python train.py --model="segmentation model" --dataset="rendered solids tumbling over patterned floors" --train_examples=97500 --image_size=64 --crop_scale_min=0.8 --horizontal_flip=false --rotation_deg=10 --color_jitter=0.1 --num_classes=25 --arch="unet" --norm="groupnorm" --activation="leaky_relu" --weight_standardization=false --pixel_unshuffle=2 --widths=[64, 64, 128] --blocks_per_level=2 --block="bottleneck" --attention=false --upsampling="nearest_conv" --label_smoothing=0.1 --init="kaiming_normal" --residual_init="none" --optimizer="soap" --beta2=0.95 --lr=0.0019 --beta1=0.95 --shampoo_beta=0.95 --eps=1e-08 --precondition_frequency=20 --max_precond_dim=1024 --merge_dims=true --one_sided=false --adamw_lr_other_params=0.00071 --grad_clip=1.0 --sam_rho=0.1 --steps=9000 --batch_size=256 --epochs=23.6 --lr_schedule="cosine" --final_lr_fraction=0.05 --warmup_steps=180 --weight_decay=0.2 --adamw_weight_decay_other_params=0
Rows from block 4, named by matrix and row number. Rows with one number belong to one channel. Each number is 200 + 20 x the weight over its row's rms, rounded and kept within 0 to 999. All counts start at 0. After the name is the row's rms in percent of the matrix's.
# convs1: 3x3 conv (model.mid.0.convs.1.weight, 64x64x3x3), inputs 8-15, a 3x3 kernel for each
# convs2: expand pointwise conv (model.mid.0.convs.2.weight, 128x64x1x1, transposed), outputs 64-127
convs1.10,098,208,195,209,209,160,272,211,242,214,202,204,204,205,251,192,179,229,218,205,179,212,205,172,190,200,253,172,194,201,233,206,186,218,212,213,177,220,183,240,215,212,179,190,154,197,190,199,226,194,209,231,201,218,212,210,216,215,190,219,193,201,225,209,167,209,211,173,235,201,245,182,180
convs1.11,096,199,203,158,210,176,197,194,182,213,202,166,195,213,172,184,194,227,223,189,213,196,186,166,197,219,226,194,198,183,219,182,199,210,202,207,187,219,168,182,193,189,204,191,193,186,204,172,180,202,163,192,198,206,208,185,201,187,239,181,199,200,195,204,189,180,196,184,213,202,199,204,182
convs1.12,104,191,184,196,223,186,211,218,172,227,185,225,201,203,191,189,193,200,185,165,208,184,212,179,196,211,235,217,182,183,204,190,187,183,199,218,222,221,220,199,205,218,200,194,206,192,194,226,191,179,210,188,195,219,212,195,206,184,207,191,162,189,187,160,173,211,233,205,172,148,202,204,232
convs1.13,096,209,218,192,188,214,222,198,188,172,204,172,219,225,159,188,211,226,188,192,206,218,183,220,208,206,239,220,190,188,165,174,213,196,191,221,222,177,188,208,182,198,220,206,236,208,211,197,187,203,185,173,224,210,197,211,204,216,227,244,177,203,247,203,228,208,208,202,215,221,185,217,222
convs1.14,101,215,181,181,189,180,243,209,188,216,188,199,200,230,191,202,216,170,203,199,198,191,177,202,200,189,179,167,211,166,169,236,189,195,178,157,233,208,197,226,197,199,197,222,177,169,224,169,212,187,217,185,175,176,232,176,176,228,196,204,206,227,162,174,192,214,218,195,192,199,198,163,189
convs1.15,096,183,216,166,200,162,200,203,223,235,193,202,206,178,190,189,180,166,188,218,263,198,209,221,193,197,196,190,203,187,209,190,215,188,200,184,212,213,260,225,208,180,189,224,183,193,233,231,190,187,236,226,195,202,221,203,214,221,210,221,185,208,185,202,229,204,183,213,188,203,209,206,198
convs1.16,094,173,191,173,181,207,202,195,199,214,152,212,220,181,183,203,189,217,174,159,187,202,213,206,200,203,216,237,228,174,194,200,238,212,208,209,220,200,187,193,178,215,231,221,208,160,191,251,179,211,227,182,225,219,215,174,147,207,167,183,213,195,213,197,204,208,209,224,205,196,189,232,204
convs1.17,101,197,234,178,198,187,200,204,206,218,195,185,190,189,237,192,209,220,192,194,173,220,169,204,200,198,203,208,197,200,189,190,230,221,204,195,193,190,169,178,202,213,233,170,225,206,190,174,200,180,200,206,197,173,207,216,214,176,171,168,163,190,228,183,253,199,219,194,219,170,200,201,212
convs1.18,101,225,228,199,218,186,204,218,177,191,181,198,178,189,221,183,198,210,192,225,173,189,176,177,198,190,229,165,228,199,169,200,230,185,189,150,145,186,176,196,215,213,219,197,229,192,242,203,182,212,181,191,205,164,140,187,204,168,167,211,183,182,209,207,245,181,155,187,202,152,220,218,203
convs1.19,101,169,203,197,197,194,189,193,203,198,171,163,191,231,184,166,195,165,177,208,215,216,216,182,165,227,182,184,195,170,181,197,198,188,208,179,204,170,184,224,183,207,236,209,209,180,190,177,190,204,201,204,210,208,202,190,178,195,215,179,177,223,174,149,191,169,195,201,234,191,191,203,183
convs1.20,097,191,225,189,207,171,196,200,224,198,228,203,192,197,221,213,163,183,194,218,174,171,188,210,210,190,185,213,199,196,180,197,189,217,193,146,186,185,173,206,163,168,212,188,204,204,198,212,182,223,203,174,208,194,188,196,211,217,193,166,189,184,201,195,190,152,189,214,199,222,186,217,189
convs1.21,108,201,177,232,214,181,201,212,198,201,183,193,188,197,217,192,230,213,197,183,213,170,208,196,192,210,199,193,200,176,175,196,253,187,175,176,188,208,196,195,200,218,168,200,241,208,181,184,212,179,219,169,189,163,185,192,201,214,187,206,209,195,239,199,184,144,209,204,229,235,206,223,208
convs1.22,103,210,190,227,172,211,175,175,194,211,181,202,208,252,178,198,210,198,167,183,218,201,200,186,177,192,188,229,201,205,222,193,215,171,194,181,166,197,198,204,191,191,222,192,200,205,199,200,205,197,199,195,211,192,186,176,188,190,193,164,210,208,212,187,188,185,224,203,209,188,199,210,187
convs1.23,101,197,237,200,205,184,207,206,210,213,194,163,213,198,221,221,203,194,173,200,161,171,255,233,198,231,197,236,202,192,170,155,214,183,187,206,203,188,146,185,219,225,210,187,189,165,194,181,201,201,232,199,196,243,214,207,180,191,219,197,187,192,191,175,182,180,194,195,200,211,228,194,205
convs1.24,100,209,233,211,218,206,204,201,207,175,193,207,180,220,183,200,162,168,212,187,200,168,179,158,215,187,183,177,201,190,199,184,192,214,162,227,208,199,197,207,206,234,201,180,228,213,188,204,207,188,203,185,196,204,180,208,175,209,206,203,217,199,179,181,225,259,230,181,150,177,208,195,188
convs1.25,100,202,220,210,198,214,228,210,174,171,194,216,211,192,198,199,189,184,209,215,207,160,202,222,176,189,207,173,199,212,187,204,225,181,193,211,189,188,214,216,153,228,205,184,191,213,209,206,171,194,240,204,182,206,169,200,209,211,221,221,194,193,176,190,224,230,181,203,213,187,193,189,198
convs1.26,099,201,194,212,220,201,180,205,226,206,189,197,173,202,225,161,213,182,176,238,234,206,188,199,179,160,180,187,191,230,226,186,204,184,204,180,201,236,193,212,191,223,238,170,208,201,180,232,241,187,201,209,208,207,192,207,221,198,223,181,206,205,189,163,219,175,205,178,203,190,211,231,205
convs1.27,096,179,180,194,183,184,188,202,200,202,202,187,203,222,195,177,205,221,215,221,253,222,203,201,174,207,172,190,200,235,214,175,206,173,191,213,195,188,197,173,187,213,174,228,183,219,229,214,180,214,244,194,204,193,207,200,206,206,209,196,162,203,198,200,197,160,228,198,241,180,194,201,191
convs1.28,103,207,197,205,175,195,180,217,191,230,184,185,188,193,219,211,223,193,190,188,188,213,195,220,245,182,193,264,179,165,177,166,242,190,211,199,207,196,188,200,192,184,196,181,196,210,192,189,199,200,230,203,215,232,197,180,178,173,218,190,190,201,238,209,217,239,189,150,234,221,200,189,203
convs1.29,103,191,230,193,217,190,188,231,172,211,150,184,198,184,203,201,183,196,195,215,179,229,202,175,212,194,182,205,194,141,180,164,222,186,180,207,189,224,180,206,207,181,200,196,197,230,168,187,200,222,182,210,213,206,208,206,178,210,206,237,205,201,178,211,190,180,204,240,163,161,193,196,168
convs1.30,097,180,224,188,213,202,189,187,199,184,210,190,202,244,196,177,194,195,201,191,252,209,181,216,219,194,177,230,163,202,205,195,193,204,214,186,214,182,195,169,222,227,183,212,239,223,191,180,237,179,222,215,198,196,164,211,200,197,215,188,230,222,171,185,223,238,211,191,221,232,132,178,192
convs1.31,105,190,171,182,183,185,177,195,178,195,200,177,179,165,227,179,183,209,219,244,248,198,204,218,174,183,199,218,198,224,183,208,223,212,230,205,196,194,252,206,207,206,231,194,210,218,203,218,204,186,208,199,197,178,194,227,177,183,192,172,180,190,188,163,203,198,187,190,217,196,205,209,210
convs1.32,100,194,208,164,210,202,177,196,215,205,175,159,195,197,197,200,188,206,182,210,187,202,217,180,218,190,186,220,173,207,194,187,176,175,208,160,210,195,207,219,191,177,180,169,188,208,214,226,196,204,165,160,203,208,195,190,189,194,198,229,211,183,211,172,214,191,199,198,210,199,203,189,186
convs1.33,099,185,184,183,215,211,232,216,200,152,209,210,199,195,171,217,166,184,192,215,189,196,218,167,217,177,190,211,216,208,190,220,219,177,204,243,220,223,211,220,189,222,200,169,188,196,220,209,226,191,188,229,199,205,254,202,185,179,215,226,236,179,177,174,204,207,178,207,157,213,192,222,210
convs1.34,104,183,217,218,179,179,200,209,232,220,174,209,187,198,240,176,189,201,192,193,211,202,181,206,175,212,206,178,184,218,212,211,174,206,163,197,211,207,206,189,210,235,195,205,215,216,192,202,176,220,248,214,211,202,223,206,196,193,191,224,194,175,191,181,210,216,198,215,245,203,198,196,173
convs1.35,094,211,177,194,210,237,196,194,221,189,188,219,190,170,220,183,193,204,203,178,221,191,208,164,184,203,142,198,180,198,214,217,176,202,217,192,189,195,194,208,159,140,206,202,219,188,192,222,207,229,175,211,208,222,204,198,177,210,182,225,194,170,187,196,215,199,193,225,205,209,203,216,188
convs1.36,103,224,232,174,176,204,226,204,197,191,193,206,189,170,192,202,172,214,190,200,205,194,208,215,229,181,189,219,186,200,182,185,200,180,212,182,183,186,222,213,213,191,186,210,218,216,214,212,203,178,209,188,211,186,188,191,221,203,193,189,208,181,210,165,181,206,183,215,176,206,201,223,199
convs1.37,091,231,191,231,195,197,219,175,197,204,202,204,199,221,238,235,234,197,198,216,218,209,190,224,196,176,188,183,195,197,228,187,211,224,222,206,228,214,189,188,187,160,186,223,210,166,197,167,171,202,179,194,217,173,209,210,204,206,212,187,209,197,192,206,196,211,233,210,230,224,205,203,171
convs1.38,098,205,219,184,198,161,168,205,200,179,226,214,203,197,170,192,182,184,214,187,216,216,204,180,249,204,206,183,175,183,201,192,262,245,196,197,220,207,171,219,209,197,193,203,216,186,189,203,211,206,184,174,174,164,184,207,202,216,211,230,196,185,168,207,172,216,202,195,206,222,181,162,180
convs1.39,096,230,180,209,213,202,189,221,193,206,185,192,178,202,186,170,183,172,191,220,210,203,231,204,191,213,200,179,189,168,199,192,200,208,201,196,215,171,193,192,183,198,212,207,170,205,197,203,206,221,206,235,180,213,207,166,214,180,216,230,176,178,200,183,208,195,202,208,202,188,209,198,198
convs1.40,102,194,211,219,224,143,210,175,202,255,167,212,207,163,162,214,195,210,204,223,208,180,183,158,234,209,190,211,200,235,179,205,191,210,181,154,213,208,186,187,213,217,189,193,199,234,185,224,196,200,206,225,201,183,209,193,194,202,199,170,204,183,178,204,188,179,224,244,252,235,185,172,193
convs1.41,100,212,217,232,229,179,222,200,184,197,221,195,231,199,190,202,215,217,189,208,225,206,188,156,191,207,176,209,187,189,197,209,184,172,198,220,197,223,225,193,187,179,187,203,207,220,196,217,205,188,191,168,197,222,196,185,190,192,202,204,199,223,178,201,213,218,214,221,189,202,172,210,182
convs1.42,106,200,189,200,204,164,190,201,184,198,194,169,213,180,222,194,203,182,214,177,187,202,198,201,176,195,208,212,163,244,195,235,206,159,192,212,166,191,174,182,190,185,211,210,223,197,169,172,210,168,178,191,208,207,181,209,216,201,190,182,145,210,196,204,182,162,177,218,224,207,187,190,196
convs1.43,100,170,181,208,172,215,235,219,206,183,204,177,205,257,199,202,234,176,194,193,190,198,186,201,185,215,177,167,196,203,204,166,235,191,192,202,183,202,181,188,211,151,217,204,182,189,199,166,223,210,210,192,200,222,206,198,204,196,210,183,226,176,210,225,166,170,201,208,182,188,204,219,200
convs1.44,090,191,209,199,173,185,188,192,210,178,202,211,214,198,167,219,195,207,194,194,209,206,197,181,232,186,212,213,188,178,171,214,197,210,199,202,211,197,192,201,215,202,185,179,172,211,199,182,215,184,176,161,199,226,223,209,228,226,184,165,210,187,174,228,180,193,208,220,208,200,199,217,205
convs1.45,103,188,207,213,210,199,165,210,194,209,204,215,197,168,210,201,175,215,185,204,221,194,181,171,155,211,198,162,185,192,187,216,185,153,203,201,201,227,206,190,238,192,199,205,184,225,168,196,193,156,216,193,172,199,167,209,182,212,221,208,206,181,191,204,197,217,195,226,199,174,197,203,242
convs1.46,101,212,201,193,192,215,186,189,196,185,202,186,197,179,185,188,194,191,220,209,186,176,221,175,214,224,226,202,181,209,160,202,187,219,193,207,197,225,171,216,200,250,157,181,238,213,218,187,229,210,209,205,221,198,213,205,217,203,223,215,197,206,183,201,158,220,170,233,237,153,215,178,201
convs1.47,098,187,188,168,241,196,191,198,194,192,197,213,243,235,170,206,228,154,175,195,202,194,188,219,210,174,205,222,206,174,178,176,189,175,162,170,233,181,182,213,150,190,232,201,213,210,219,267,161,216,209,173,217,179,203,199,219,205,207,188,184,212,150,173,195,210,188,216,206,200,180,201,187
convs1.48,101,198,211,207,202,196,216,194,173,212,210,228,185,163,218,199,197,214,188,182,196,193,207,176,188,191,187,242,219,187,176,188,153,191,225,187,211,154,186,184,175,131,190,166,189,247,201,197,202,189,198,188,221,200,221,226,187,203,209,178,198,209,168,215,200,243,165,202,210,228,179,188,212
convs1.49,097,195,212,186,222,170,191,185,187,195,201,204,193,186,228,214,212,209,202,217,190,221,209,204,199,181,201,173,185,209,200,191,213,212,190,175,246,178,229,191,207,243,194,198,206,190,218,212,159,211,199,178,184,174,189,211,229,209,226,222,199,247,185,204,210,196,191,193,194,211,183,173,174
convs1.50,100,198,188,208,195,186,211,196,189,221,197,173,188,215,240,200,191,201,202,199,227,146,167,197,208,215,190,191,201,189,190,220,182,210,188,205,221,201,193,189,204,180,192,179,198,228,196,213,194,196,209,228,189,162,177,179,224,191,212,216,180,223,202,191,217,216,222,211,166,214,204,176,192
convs1.51,101,197,183,198,189,154,217,203,211,216,183,221,211,180,189,174,194,209,182,214,234,204,180,174,188,202,213,185,205,222,206,187,202,197,220,183,209,185,217,208,186,228,218,213,198,216,209,211,196,223,193,195,203,190,223,214,221,193,165,183,182,185,173,207,218,179,200,209,158,148,216,229,187
convs1.52,097,175,192,219,196,173,180,191,169,197,212,206,192,162,193,204,168,161,175,198,195,225,176,208,204,198,236,222,200,226,205,199,180,201,230,176,172,205,191,190,184,199,204,178,203,201,213,180,210,209,202,220,205,192,227,183,201,199,172,182,192,184,178,151,219,198,198,206,214,218,205,196,206
convs1.53,113,212,159,176,192,195,212,218,199,188,208,190,201,180,221,185,166,197,220,204,200,207,187,200,207,194,192,166,171,222,220,203,218,248,195,191,198,172,180,182,215,166,181,189,219,205,188,185,170,135,178,209,176,169,168,208,207,207,199,226,199,180,213,191,202,179,182,186,196,219,248,211,178
convs1.54,101,214,166,185,211,230,224,221,226,189,205,185,210,233,180,208,199,210,194,211,207,199,204,167,236,191,161,184,202,203,188,179,165,206,212,159,194,189,195,173,194,193,182,178,221,214,186,183,199,187,202,182,206,209,212,200,207,213,196,224,176,197,221,190,178,213,217,197,233,177,202,229,188
convs1.55,095,225,216,167,209,218,202,171,236,197,179,197,185,214,260,174,176,184,201,169,185,181,212,224,182,171,178,187,226,190,237,176,170,225,197,170,196,197,189,168,212,180,191,203,211,210,191,157,205,197,221,217,176,186,181,192,180,206,189,216,215,176,192,186,194,164,220,199,180,184,195,196,172
convs1.56,094,212,172,184,218,227,192,187,236,185,194,217,178,196,196,208,250,181,212,188,194,179,205,200,243,223,205,206,193,203,207,190,181,241,207,213,208,209,216,192,181,209,157,179,203,213,180,177,228,237,206,236,199,168,204,205,222,214,216,232,218,195,184,193,174,204,227,198,185,202,225,235,186
convs1.57,102,192,210,189,208,208,237,200,145,193,184,181,222,204,204,167,207,190,221,199,199,211,207,221,235,210,200,194,194,176,211,204,236,220,195,181,197,206,223,187,216,228,208,188,179,210,229,207,212,263,151,180,187,204,186,197,172,202,198,206,224,231,247,198,189,209,209,203,212,210,181,177,204
convs2.10,101,183,215,210,240,216,219,225,185,190,225,225,213,184,213,207,218,183,208,207,203,207,171,208,203,199,202,185,222,215,182,193,192,196,229,222,244,209,207,152,233,195,213,207,188,196,210,240,190,197,142,214,178,194,228,229,206,209,187,169,151,206,179,196,182
convs2.11,096,176,178,173,224,212,177,164,192,175,192,197,189,210,227,214,183,178,211,152,208,212,226,218,182,203,185,194,177,248,205,201,192,173,190,189,201,173,181,201,208,180,157,211,193,168,181,190,191,222,185,216,190,216,216,205,193,204,205,191,158,204,216,188,182
convs2.12,106,204,173,202,272,192,230,234,209,227,219,186,202,209,178,199,200,251,207,201,194,179,182,179,218,206,243,196,171,206,198,214,196,207,192,168,223,201,187,163,188,195,193,198,183,212,215,212,203,146,188,205,226,217,188,176,239,177,205,186,223,212,219,203,175
convs2.13,095,212,194,169,200,175,191,191,197,221,190,182,221,184,192,225,190,200,203,225,230,217,181,181,234,229,182,220,222,200,220,201,197,218,176,201,261,201,209,219,182,194,233,173,221,222,184,206,226,184,217,212,192,212,214,220,199,205,212,193,191,189,198,194,196
convs2.14,098,174,217,200,207,178,217,218,230,156,188,214,195,204,237,207,221,199,182,195,194,174,199,222,189,219,178,157,158,156,200,180,176,195,222,166,221,193,178,205,193,204,196,228,177,210,207,238,172,190,167,198,184,189,207,192,199,220,211,229,207,188,219,232,206
convs2.15,101,214,210,195,215,216,175,203,193,218,192,191,214,232,199,202,181,181,213,197,223,188,211,195,228,203,193,196,215,214,167,199,206,201,232,182,214,182,200,173,184,179,165,202,230,229,219,188,228,178,230,228,199,219,188,209,221,235,231,189,226,174,213,224,205
convs2.16,095,160,177,171,230,178,190,228,222,196,221,189,202,196,178,180,221,196,205,196,184,221,222,167,215,211,215,206,182,193,189,182,217,227,228,195,174,190,204,202,205,195,256,175,226,206,203,173,172,188,201,189,198,214,220,155,158,198,200,194,188,195,184,173,196
convs2.17,108,214,183,190,194,250,212,225,235,159,197,186,205,187,174,230,215,184,174,212,208,186,199,170,198,198,206,212,201,204,177,186,191,166,179,199,227,240,208,180,207,212,186,191,233,187,201,219,244,192,172,189,223,184,230,211,178,194,209,237,202,191,181,193,208
convs2.18,099,200,226,191,233,205,200,175,198,186,225,230,186,218,206,235,250,193,201,192,199,211,206,197,216,213,212,200,235,227,254,218,197,138,191,199,233,168,180,170,208,188,191,221,191,223,196,219,169,226,192,249,187,184,204,240,237,197,218,196,187,202,198,188,228
convs2.19,111,190,193,150,217,232,194,180,209,224,233,174,195,193,171,184,212,186,190,212,231,189,212,222,166,202,184,195,197,179,181,179,208,197,229,216,171,195,159,201,205,173,209,247,205,169,233,210,196,205,165,189,216,193,174,216,230,190,202,236,189,205,227,220,193
convs2.20,107,201,216,232,216,238,217,207,186,225,202,179,190,190,194,192,215,205,213,179,170,200,216,254,197,175,196,214,225,180,215,195,194,221,214,195,173,185,219,194,152,213,206,213,196,210,176,167,210,203,190,193,182,214,235,205,225,185,190,174,196,180,196,178,209
convs2.21,098,166,187,179,184,234,223,205,241,216,198,218,224,212,204,178,223,208,221,230,210,205,195,192,216,239,192,212,184,212,173,204,222,221,218,213,186,156,188,224,237,191,214,200,211,220,185,215,199,228,225,188,226,246,194,166,207,193,185,175,183,215,207,225,213
convs2.22,095,201,196,204,178,223,219,224,197,190,185,173,194,219,221,201,203,208,146,233,208,205,205,185,214,247,185,219,149,199,207,215,163,188,188,146,185,175,176,238,204,202,178,222,167,197,194,234,200,229,210,208,217,214,194,204,156,198,175,222,201,192,199,190,195
convs2.23,103,190,211,198,232,186,245,220,181,183,226,168,247,174,183,210,243,212,209,231,149,193,188,181,218,204,199,217,206,217,224,184,196,161,195,196,194,212,199,203,206,209,171,191,202,218,197,196,197,198,197,192,201,186,181,177,236,215,160,222,200,183,194,163,216
convs2.24,086,183,188,191,184,192,225,196,210,171,215,234,194,199,173,203,214,179,184,224,218,179,218,204,196,216,166,175,223,200,197,218,219,171,214,208,212,190,200,214,194,216,137,224,232,228,225,221,185,198,222,197,211,209,197,222,189,199,174,222,216,194,187,224,212
convs2.25,095,213,172,195,163,180,200,175,212,232,189,205,179,232,202,194,195,188,211,182,209,202,223,208,188,212,175,203,237,190,164,208,222,220,231,202,194,218,201,180,201,216,208,191,197,195,214,193,169,163,214,213,175,215,213,172,168,169,219,176,209,181,218,177,215
convs2.26,100,197,186,210,213,217,185,176,220,200,197,222,221,182,196,162,211,135,224,222,212,183,190,205,209,179,194,193,243,181,166,175,216,217,196,208,198,207,206,204,207,198,211,203,232,210,192,173,219,193,223,193,194,186,201,208,168,195,200,214,212,195,153,188,225
convs2.27,105,163,222,194,184,185,221,201,180,212,203,203,198,193,205,196,215,173,226,237,197,227,211,207,258,248,247,210,172,222,183,197,172,199,203,239,192,203,189,231,171,250,205,205,199,184,190,201,237,222,247,203,209,169,203,202,204,210,197,206,218,195,203,210,191
convs2.28,096,207,174,187,237,202,236,182,234,197,203,230,174,213,217,229,231,247,205,234,214,193,156,185,202,191,220,206,202,189,189,201,200,210,174,224,211,220,211,185,202,196,211,200,204,167,216,197,244,178,175,208,219,205,185,204,202,199,210,200,227,210,199,181,164
convs2.29,107,175,211,180,208,181,177,186,199,226,212,198,181,190,203,230,168,229,187,192,204,184,198,211,190,223,185,199,193,255,217,177,167,212,191,181,184,199,224,205,199,183,189,221,203,198,199,181,245,193,180,178,173,197,214,210,238,207,195,195,180,237,184,176,209
convs2.30,087,230,165,220,183,177,228,177,225,227,212,230,208,170,214,195,207,187,189,216,215,239,193,217,200,199,207,179,196,158,186,185,226,234,176,223,166,201,193,184,191,221,213,224,173,249,170,222,196,216,230,195,181,229,191,205,198,215,225,166,212,204,239,202,193
convs2.31,100,232,219,201,222,213,192,170,195,200,195,184,202,175,173,214,164,193,223,238,190,239,223,173,221,210,172,193,189,190,176,210,192,211,200,214,158,202,212,176,199,170,220,198,190,216,181,197,217,194,222,206,221,190,210,207,190,182,245,172,226,217,208,195,191
convs2.32,099,190,217,208,199,215,212,194,203,171,234,189,208,220,223,178,189,227,181,187,210,192,169,194,220,197,209,171,187,216,243,187,204,197,207,199,189,182,230,212,206,187,208,161,224,206,196,208,186,225,243,225,215,215,203,234,172,229,216,229,230,187,183,183,219
convs2.33,097,185,197,157,211,218,189,197,175,208,191,221,184,219,181,202,188,212,186,179,216,175,198,198,236,180,192,192,217,211,202,194,199,194,210,202,186,223,200,203,196,189,195,181,238,201,218,196,211,176,215,191,177,198,174,178,209,238,191,198,217,228,191,176,206
convs2.34,095,179,243,190,199,205,173,185,185,217,214,212,199,198,205,199,170,207,227,229,175,203,198,166,198,195,224,214,179,206,192,246,193,183,177,195,218,198,180,189,197,157,208,216,200,179,208,188,187,168,223,174,199,188,220,208,227,187,171,171,215,179,218,201,211
convs2.35,094,224,181,209,181,211,188,183,190,203,199,213,179,235,220,227,189,163,177,214,207,229,211,188,185,173,213,219,184,214,193,211,201,193,226,210,206,190,259,177,179,204,190,231,198,185,175,168,202,239,208,191,226,184,227,213,229,208,224,210,188,203,210,215,228
convs2.36,088,223,191,211,177,215,195,206,187,185,184,187,194,219,222,173,192,197,204,158,177,198,219,197,203,232,178,219,218,191,204,205,217,178,185,215,207,201,216,259,228,193,241,198,188,222,168,209,165,183,207,240,203,209,178,175,181,211,179,235,196,186,199,175,209
convs2.37,091,179,192,199,184,193,186,191,171,222,208,219,189,247,204,188,195,212,180,212,188,172,209,196,220,250,235,205,224,203,225,190,161,211,235,201,229,185,186,194,200,233,182,202,183,230,193,202,165,199,227,221,195,196,181,201,199,189,198,190,190,209,229,134,194
convs2.38,094,225,198,211,212,196,196,226,182,156,268,227,221,193,180,214,201,197,197,177,211,201,180,190,181,202,178,225,192,208,237,253,195,165,209,179,218,233,205,199,213,231,209,175,208,203,214,216,231,200,190,173,216,192,171,181,202,225,231,208,191,201,200,185,202
convs2.39,106,230,202,166,205,204,215,200,202,200,201,198,222,258,173,211,214,201,167,190,191,188,219,175,181,174,163,182,186,208,196,196,234,198,199,182,244,221,228,172,229,188,194,205,196,148,206,188,216,220,212,181,232,194,201,200,219,203,215,187,182,188,181,216,165
convs2.40,099,176,207,197,181,226,203,259,193,216,203,226,200,218,195,168,217,192,225,185,192,229,216,180,181,166,205,218,194,198,179,234,225,196,190,233,171,159,173,196,228,219,223,181,215,201,190,184,183,191,191,182,177,168,205,204,196,233,203,199,210,178,205,188,173
convs2.41,092,212,203,238,164,173,196,220,199,242,211,172,196,184,181,212,159,201,191,161,197,179,172,232,191,207,192,220,193,169,216,174,187,165,182,151,225,227,190,216,197,211,192,212,208,221,215,204,195,217,196,216,198,231,178,211,192,196,210,200,188,209,203,223,203
convs2.42,095,207,187,213,211,179,255,152,208,206,198,183,199,191,201,253,235,218,222,197,241,224,212,190,177,203,242,198,183,214,210,239,169,204,184,190,202,220,211,181,191,201,252,162,227,186,170,204,195,214,172,185,176,210,161,202,178,178,202,168,194,218,213,203,209
convs2.43,105,209,213,211,225,235,253,199,198,219,212,190,181,206,201,172,215,186,231,197,231,167,218,181,182,210,202,222,204,188,191,176,215,227,191,212,184,207,183,195,184,190,232,180,230,215,188,181,228,197,213,170,197,203,195,169,210,184,200,220,223,190,196,209,236
convs2.44,093,200,226,215,235,194,192,196,193,222,175,190,209,228,204,224,208,149,220,200,199,218,168,162,202,168,174,208,232,194,229,192,159,219,213,200,208,198,219,224,175,236,211,200,186,184,196,220,161,198,206,209,193,197,191,214,232,234,198,191,199,241,191,202,177
convs2.45,094,222,183,226,211,199,163,211,187,190,218,200,173,186,176,198,196,206,225,159,211,215,224,181,194,223,190,183,238,220,227,204,230,172,177,207,171,190,217,205,188,222,205,184,215,205,205,198,195,215,233,243,186,191,206,184,204,209,193,202,228,184,185,225,208
convs2.46,104,179,241,169,206,216,216,185,221,213,162,223,205,188,205,234,186,196,195,203,196,198,195,173,189,207,181,192,210,207,210,223,168,174,217,210,189,188,225,175,210,219,208,186,178,216,178,183,206,187,226,191,195,196,215,212,231,171,218,199,199,217,203,191,224
convs2.47,094,196,177,184,186,229,199,206,187,198,206,199,180,162,178,201,190,189,229,143,180,209,196,231,194,206,208,238,211,161,179,164,181,165,208,198,210,230,200,165,185,215,240,186,191,157,194,192,158,214,206,211,188,192,180,216,212,208,193,215,192,209,205,190,205
convs2.48,101,202,212,212,161,187,157,219,199,161,229,224,205,193,226,195,185,224,223,194,189,195,176,166,190,167,223,211,188,187,188,201,158,179,234,203,198,202,206,209,197,198,218,217,169,228,187,198,191,213,193,210,239,191,192,153,210,168,228,209,223,198,218,235,170
convs2.49,099,225,198,238,193,245,202,192,235,170,174,190,230,202,180,195,163,177,168,161,244,207,191,203,213,246,202,192,211,207,183,184,210,180,219,192,234,196,195,206,205,198,193,165,200,238,190,178,214,207,206,193,235,193,213,190,158,197,192,200,182,184,188,183,188
convs2.50,095,212,197,218,210,199,204,179,176,220,227,183,210,202,192,170,192,212,220,241,191,188,216,215,188,175,209,189,180,199,231,201,203,193,232,207,173,220,189,212,203,168,175,210,198,191,184,218,173,225,200,235,211,208,202,233,212,160,188,215,196,206,193,230,238
convs2.51,107,166,186,211,204,173,200,195,201,203,180,208,190,198,220,190,224,185,186,229,183,219,203,214,215,215,145,196,209,197,209,228,198,192,251,191,186,214,223,173,212,182,197,205,216,180,223,204,205,226,184,211,165,225,163,214,184,187,183,223,205,204,173,212,212
convs2.52,100,200,188,177,179,220,207,198,165,213,202,221,215,193,196,192,189,227,219,178,213,205,194,196,191,182,185,184,208,176,202,167,223,255,203,162,192,210,193,253,186,196,248,185,213,187,166,202,217,199,186,165,208,223,199,172,196,219,228,237,190,208,219,179,203
convs2.53,106,181,197,197,196,240,196,220,212,236,174,178,187,186,196,247,203,250,216,212,216,189,175,163,187,192,197,213,187,207,191,180,190,209,178,218,229,203,183,183,187,211,229,202,178,188,184,192,213,159,155,196,239,177,205,193,185,226,192,250,219,201,187,170,191
convs2.54,103,188,205,246,175,184,192,197,178,174,203,217,209,187,228,189,176,194,197,211,196,188,203,218,200,214,206,214,162,169,193,223,213,190,179,167,214,203,252,202,223,210,181,170,211,201,212,191,176,244,178,184,166,173,202,212,178,205,179,221,192,239,224,194,203
convs2.55,100,213,194,171,184,194,174,218,194,199,223,193,155,181,206,228,238,208,193,205,173,196,194,232,206,165,220,211,204,201,228,208,192,207,225,216,221,202,213,211,172,208,172,208,189,170,167,183,196,184,195,191,235,204,174,172,192,171,211,213,180,205,223,195,238
convs2.56,099,169,218,242,204,183,210,199,180,197,199,216,186,222,186,189,187,172,181,225,204,219,201,179,212,167,199,199,209,175,198,232,202,243,215,225,225,233,218,173,192,185,219,215,171,175,194,167,151,205,223,179,203,218,204,170,202,197,201,181,194,212,179,238,227
convs2.57,101,225,203,191,223,192,217,165,173,208,181,171,184,181,196,177,184,203,210,198,202,211,217,212,197,210,192,171,196,223,193,202,192,204,216,198,199,209,248,190,178,206,165,188,222,211,199,184,219,160,199,209,169,194,210,177,182,185,169,194,206,202,196,196,211